python train.py --hop_length=160 --targets=["pitch class"] --mixing="cutmix" --beta1=0.85 --eps=1e-08 --max_steps=10500 --lr_schedule="step"
Rows from block 9, named by matrix and row number. Rows with one number belong to one channel. Each number is 500 + 40 x the weight over its row's rms, rounded and kept within 0 to 999. All counts start at 0. Numbers have three digits each. After the name is the row's rms in percent of the matrix's.
# convs1: first pointwise conv (model.blocks.9.convs.1.weight, 256x256x1x1), inputs 86-171
# convs3: second pointwise conv (model.blocks.9.convs.3.weight, 256x256x1x1, transposed), outputs 86-171
convs1.15 103:599531495553551537534491514552531427456521545527414459505459499494504495508499526495455473473492491498478534480453418487486510459473464479546497588481498524542502525531562494489561475457527571443584533502508496552515515521485512421460502506475470437533555515
convs1.16 100:496553508538459483507510514499528508509488509482420551424570463497460508512515499538464493465549483499490508429545518463507507540438435503482539584554493519607500475554481495565458475453523512449514594574493543452503504470504502516510458472563512462520559477
convs1.17 098:527405512516412525484470502463496481474516419507498478537513541495496505487561481532526486502572516428455481422587402407553498548437476514478486444517534404507519466482520463491474434533521432501499433552475466456480493478474468481517471490467447466473520512
convs1.18 098:451486505450473383475477480430490455515454538517530456500535528586545517523525465502579455470520605490471463456526433480495387439494473483596540513526518495494529573526474500436485518482466499477530525507520436468480506582479500519551432520505499493490506507
convs1.19 099:538422438561469539497468514562591467491452561531506460488546488440529409496528529408504512539483480546462445510469524452417459508494491486584517514485506461557495494524503490548482486448562465449467481438547466492525498530452505557527423535502487520475463483
convs1.20 108:515504530529523529514509577495567470479516478448512550510482558434582489504488490540488424548517552540524444493554508483499529409515516548518516533491558482535538510468524468507473517502462499469507466492548522575369508521601509530488509449544506533489563448
convs1.21 097:483414522530473477471573416507450503506494463543474577543509598495461545482529504414469457496521495457498513500510543480493516494478459527496507511432447461549482507508486471473472485490580433558490531530444517428461498488512512503604491411455510511431488467
convs1.22 099:485439579540486525506506484443517557487496500537453521488575546515562475478501493470483575462528493516502513469576444521491449465505443544534460502450486509499518461430469516477462482491530432494509510485563473510585578498498526492531522556524490446526510452
convs1.23 101:462426548552524398489563521496443562440471531480465577510520466509478544418539560461532497480555476490442591561551551445437482503520463524524471434431494438520527499486512559488538604529504390545514511499503484498504555496557547497553561459463494391542539444
convs1.24 094:574430514436502513509512488519480500484463529464472393442461514533500499502515477462462535583545503471471458536493506552505527522506416575518523432544540470504557534482582519546409511554504519462487466480479436429519551457463524473506536451502550429514573514
convs1.25 096:398514469505500528453447440482519527527482469520484537504520571570518573429460543525486484483439494476492535499467552458541459510543547476484452545424486508460476456552493512546514529477527506484502489586521506541522559441493489434513373435509581523487534501
convs1.26 091:484443465472465496480489454502475466532394556486532583483506570432542496471483492452550464426514476508483528545496420527479470474457505557494433515349539517445524577447470530537441504568501525517527535497457560442491500469581519566535483560512531514473548513
convs1.27 094:498465542427497553460491475545497443621485497495476483472460529510543488493485404460517482444484515484537539507505500487430437505536506519561524482495520552500448481456462476492436469534469476520536413413536483523572452493504537447496421581512478478500497625
convs1.28 097:379547548561483491479485464507573487481413506477458516530474531462507514590467539469580462463560514490484522479481493568488493520478447529534445481542494464569575488562465579477514473501513479479471519477505533513568601520515480524517511460463481500551460528
convs1.29 099:567525468524556480536452468504560453537520507462489480565522425557424511476523522514523497417467525501478464502501491505457482483531506560542439602443556457521467527526502491514473487541431449535380581536498478515554472518559460509511515484515555568422510480
convs1.30 100:474445512576558551564524528439449526515583471520502491582543565522585554534470458603425547498475512502559551485483496512471516534512504494530545505499487545480484507550512457550491471516578401486466434542482442557431504479500488491462436504526502511439495510
convs1.31 101:474560534390460430485540497473572556541497461483407497434459489578529531419466496473519482506485513574507514509511542488515525475537415468473510576490490481585482477505452606475501550495570510500540471446500447462482521475457516465501482527519483501500479473
convs1.32 103:463517481452449502483496485489553505505453482457475464418519481554515530494476531447467557443530452499505453453518527553461412432504457487458503493465534473538519531487505436569486547487465528458468471456489467541423480483503475516560535467464481539447459556
convs1.33 105:442497451490464454552480464459414477441476547476520564517506514515564573543554589577462529481494576459501565503456519531481507458490469492436455486476416512457487562562544508465470495424497502499524583529537482485464597526519527507507561447470492526469452506
convs1.34 104:465537487551539590436417460489640563485500561479517482468438478470463491487470518536442516472542525485572524454520553563501459548455465511493556475543483505508461598477493435531475520455491480506479503532477505484551488514513498450558505491536492554476544497
convs1.35 094:489499508541418405538510494498557528485515528457511495496411529568475593558489470522582477462485553500460495476557431402528531427544478525516478486529486493557458495427484577476452503459544510601526511510535443513494499573490505551500443517510536500563537495
convs1.36 102:487413511421511479484437528561450380504472482474471514521458541497538577561501470515471448548499464501503550525575528492555545448551472474507566489480524525441451535440521514500538466509543561492536535512572479483440452523475506487531458513395453427533510515
convs1.37 104:578513488533461417562482520543474519562504503513525452441549478591508476432539494511465528488497477443461520489580477483459442595494467514483514494479415455465514524497455576486460503516506458481535556467511532407525470559481495500445550520510468487533491473
convs1.38 101:488565526471517424533444470499493466420488509471521526520565530503469477541482549504523498465524495467479474494484537527513552475501583487496494533525581462539515450498474439477524551428500438409488431481484497488472466467484434535564444459544527409560542536
convs1.39 103:499464531513418458521422473465397483487484477465481423555569477487487453567580532480520545442483526464539489524499468437448454524472486475397510486507474501524498501482475475536488566518479549410475538541495515444535511427574507490392490545537489472499434500
convs1.40 099:472557553474464517530550559482529514444466476492609561501410562508556497509493521469553501410528509462457542476480553527479491554499483502499457520458461551477438531558505476449500454412543547451466599476542497538455498530545524504492484417609502410451492507
convs1.41 103:549463573485501451417536482464529485464405533460469489514453456518543575529505534446567447570449509482488598554530511524546584498444458477471558445464512502569559547420479549459519556594518496503476576503542474466482544478505527499507497458511507473469513524
convs1.42 099:487500491499472480529487497491614488524489456509499517540499475513536518508396552446475475572500537498541486505529516441509519468488487502491565485487558482541537554539423467447485449499531582548480569494463446492486528507473576474460438514465458506514465519
convs1.43 097:453513463440553525578575527532521481563454506509522478477486494522445508501465449511581482459476516465483503516475506555457492527511517481475513535480519502535556487546514482457520576384441502513437465588515517508443491428384486516567474478491497455559497519
convs1.44 100:510471451515415493488480521475511581388518518452444524574497444352489477457484518507524541476498494472472478469471529471465579505496442560463471474533417512520565491513451533452443509523535497492513523500436510491498491512372495527530495510497478535489518560
convs1.45 100:415453500452503458466536505534497483519519500532507517563568527548489552448458455524501539456508407468546529505541468522488537548511470484521531403540527559516483500466427555511487534497556539517540566395513541482488521526523506498531453496566494563465579480
convs1.46 099:491442475530472510465481467527559439482485518534488450461570487412469450476527519393500499540529466580485512438484524519481466528549495514510522514438521488495552569407466507498505539438480493483492486515529523487458457444557440463630523494545538517476511470
convs1.47 101:520518510498454432528474515517552496475523514486514514456528524518537441491496455385471555448459506484475439528579480515423417508490485500555493480455569542526501524548492506440456486498484489499489554451433530432461487442549463469464477541475584503527513518
convs1.48 093:447565439507471484425477506520481513517542482548500505482534552458503512513521479396507525539506380525525468536514490493523529523456523500535570578443585514563530479468505578583453542531441469529461470501536514465550523461510518474518512573495603514500536545
convs1.49 100:469546486443552488460517548483467524410533525534531413475452561466494524529483548457459521504546474484464512506481494523541482438467449532492424462504532500534461507489603496489442467560565507502589465461481461544462471542533496523556494549458549461539441457
convs1.50 101:568495487505542539510544405491500459501476534491433539488486428543519553521482479461492598506546443508492514513412533532568438570533494535496494498495500545494518478570520567505441477493530543486516496457506439545436456498490537511520581517513492496552502525
convs3.15 097:484477546506515461582475575479484507496457541543561488457525479482445508446481469528494463505511585523488498494505473545513467614425414495465514497531473535441492534568516510465545452540506588450465551583558474400513554470475499557496506534479477448508428467
convs3.16 097:498511439505516490484476480494546498542485487465502506478490510515402487543524522547481558512488513437530519520497481554586512476494493441486490450490592456565561559522441473483484429479484424527483497461529539502581549552477597494505504480504483555523454514
convs3.17 092:519529515493540483469472535513553463618482507503515462569495510487460497435579532486418573512476473480501471643506461490506498496551496537483497517507489483510569534503498493452513507496517527474519492525523470478469418488483529515480519475471519483444508479
convs3.18 097:497457516499532526498494383453465498540534478452478548451565502525541446407475455524523495472504489488519538532430477569470593485473448571503421518552539535501429475457569510467519493505524452496515499512544537485416487507479489500541539503502499521529530481
convs3.19 102:410525507469598474506479472520458529496481539533479580477521511503522474584497471534456442502396454503474543503469451515523495478508512501489468548476508441522433568513497540497456444492461529495467504553452444490509484532509428517488500474516472427559528512
convs3.20 095:521474497496502479511423514538502540480492551456502462421494495448608460481567522500482443509470495487535551478536458495533443521505503593490544503530516516422563493473478410507521446554500481444490490453453424509453563550482516439414474545463496487469501442
convs3.21 098:496509527489495505511502537577502613467497480402531515453512545504490564486544498476594561492556459407500539512504502513504487391432539465440484451541482499494479450480474431474517503548586513541501485420464512466568542476466488495500480532497526513409549475
convs3.22 105:528507538445559588521472493465485482530539510542467539526526502462524515476521527411541478443470513528551522467491476517489534590509459465494453506497566510451439515551481478574477522579490460466552441465489484447504412486457480536497470507538465476541574406
convs3.23 100:478506496436483505390484492451503444514532519529519488496451510441486509529502508434486503516462470500522519485470520457576486576512370554485444460531482450517501479469492511569453563496436446512520493447518491488457457525475519489501490451502519509419570530
convs3.24 101:499469459549491458480502538471522510499471480522476510508497527510570506426484519510551500505468504537562487464483523455510533495575523501405531547466504514458483499531470498478493478505530527535532514528476522505487456496577518560535502468531455480438537436
convs3.25 098:522466468476505432517500485494514524495499499412461527478477560479488442527509470476540536521522519491442525491485514509568517468502495559528569552530530534567502470400535479495500484470475506504491443519470472504480536479542499502537419464487422500488441566
convs3.26 101:467482521455520393495567498588439517515555547511483491529487505483523510454430488440507510527496500469462528551491438425513454520482532517549479547532522473538502505456470487498482467526504491536536464452453454499516632528497559564476457480525450495439540493
convs3.27 091:442486544549496535478505526541497488471532528505507468491541495474476516371421511505424510490504469501478498495452541517460504546559485502499535436560415537500477537532503532484496589537488552538564441559481388479461567522461543458458523550505531482462494504
convs3.28 104:516546434617471528490479476518548477461439538520516522511504494543525458573532551458525461531507497479518483471473612552555461551559471492455494537506489526487362529549473553473558477526473522553533502567496476550461457492548465513457488431490516541515575463
convs3.29 101:530385585492546468479456505549483530526498492488462458508519553419439548478479498526471507501440446466528482521496587480440565491538510555533514453454427529496538579489457531497523498536478460548543426532511505480472460514518502513554532480531518547492557548
convs3.30 102:460499563487524532446458443524477547491440535489548441476516517526444464409505524536494491473445457425453513432490548521500527500478501481470508505480460503529461451518531495560539539483482510498464444492453449449419506502540539528488540476507580479530468462
convs3.31 098:513466493520468488533508453537496441557446515447549468481504447479536423542535540570556452526486501455520482495511462547461483478523531522523412482436475525488498567538582494498505553479550489475571534507429522557430487554439542493503533483429473548458531488
convs3.32 105:468463491515478505458503469524473513493521504498572431522495535510476490479504448543541426425536478543504438472491500530534438506551530482459439475500466498518448467439539522450498528522529511442560433463466499517509541507496539533550526497453528521491523477
convs3.33 101:467461471559512535459581559501475519476494398543570562503488562508420479500512440503475586541522501585483509428461424473519489502449462470516559528420561486509483498539527529507544520508523492485489551492504425483503459554535488479516505468487528478514457518
convs3.34 100:409493492457527496439476542550460448437544490459479514495414642506460494439503451522520540474564523492498368497515515543489522487462431496420517452516483496525505545507469491508502511525518492545534438488514535529489454522488482516435527502512518524500465524
convs3.35 103:505414532465472505507484490516534560540493467431550486466504532490463424492477483515573505486505516516504481511460552504462415523543550523526549528500447495442467448467466434431555504515545529501473505458500526466438531493513568537496581486457442486458456556
convs3.36 105:506464525419486533549469536484431412542538448511476459539554401505434474514511442544551506475510505563481503525501435466537487539456566523530462552526504510431493441443520496523535482465534515499506510487492474508540500411471499487461542542582492434478489488
convs3.37 096:469567474460496561495503557461454513503422485474475396460477490523573539616507420496531400430484508521518478493439541479477449518465548483548457468487433507492536461527525520518516477531502461531497522500488562498454487507477516516501507500590506526497529600
convs3.38 102:510484521406507488539488482519636474548460524453473518429483496509508541470524523438416496468493432515481528527533525470451420483492510528442556536448495475505473477534534491469442395381556470513463512511579488521472513530482507520518461535484464485535503452
convs3.39 101:482569486384527551479482467502586518536513496538532473447480498490494479506464510516526504490564483511421500454551463491553420585437412483528502491461510525545475537519501502505549506456483468539419568425462488492489464526556450507521526542532515423525552437
convs3.40 103:538551531508509575478477508507491460550511486412485500404467551603548448494502472539514487508499505495576536489489447549500551515484512485538509498474484483516467505513520523535502493443503494421477554517464561531467554545520465500409426494496450559485518535
convs3.41 097:507516451433510511571511460460544530414575476475454471462483536542472522526514499456536461532488411532505457498457514439479439511470515495487486516445449453512423529539474538557454480518514476427460532586478436491552500559493469503539501525434449509482518565
convs3.42 099:450468562440551458558483512462436466470502501516528523487478538482442515477480498549585531503545550427501426481530504568563512539476504484545414517470510534509485468479475492505522494468607493576590450474485452495489486528456440466566554553481562532464494407
convs3.43 106:495499561494476502546548542522487574543516492432527458477516519454444550478471544549494546435462468523490463507508549540493572509544460447506509494538526493480485497505536476534488506549479523481431473534502494453443530479550544421474558418493554440607527501
convs3.44 095:534486503511536492477496476498448617461455466493493545522466508419513461513493521541526554502471541515533448438495587521532558495496517473518502514442469435433506567400483478535431468478533487495501508467567529561498536454435577455510491428541574605482572517
convs3.45 098:448478480497465515470453437555495485515512469485462503442508626479525506514560502541482405534445544494487457526525495452553507545463493503497524568534492492522451473483507541499513445458522484563507444448468453522484509498499499529467473509471521484524522527
convs3.46 098:485545527549509503447502531557404414496506510528471573522499497553477449499439417428578530478567512559511459521523531510481458533534503476528527497489466523448500530484549464532481511438517508453495533452553440494540599545477491553483482494437531558529473466
convs3.47 100:448569510496475557502491584474517523492543436541533493479565536491616505455475530547457448546430496465543494508521475423541520546498530418552516483458476495501470459466478534446512556489452537434486456476525508496463484512525493495513514507427463488514499532
convs3.48 093:471504491483498551528407447527506551453459529482500523568482548485501495504569498467495452533498507448480568536521494532484493471564554454545554535555495502547434526510486476473461449416560448517522546491545535429495579448457544499519445485492449548496470467
convs3.49 099:481539503489483477572500402542519470490481548525576490492496519420492511507537462444564581492492557469407457504456498502522512546517463450499441482470516521491548499493577504490483461498490505457477450467517506557488478470476503512429447480524600523499423561
convs3.50 099:536500511469553562497517463492465474540416497458555453534471526458546553497483481460474430522508464414521462481536500524438409564511520543549505559479493473496442530510511542465509474499439524429504491471514406508583502450492484506537543506480544485497515502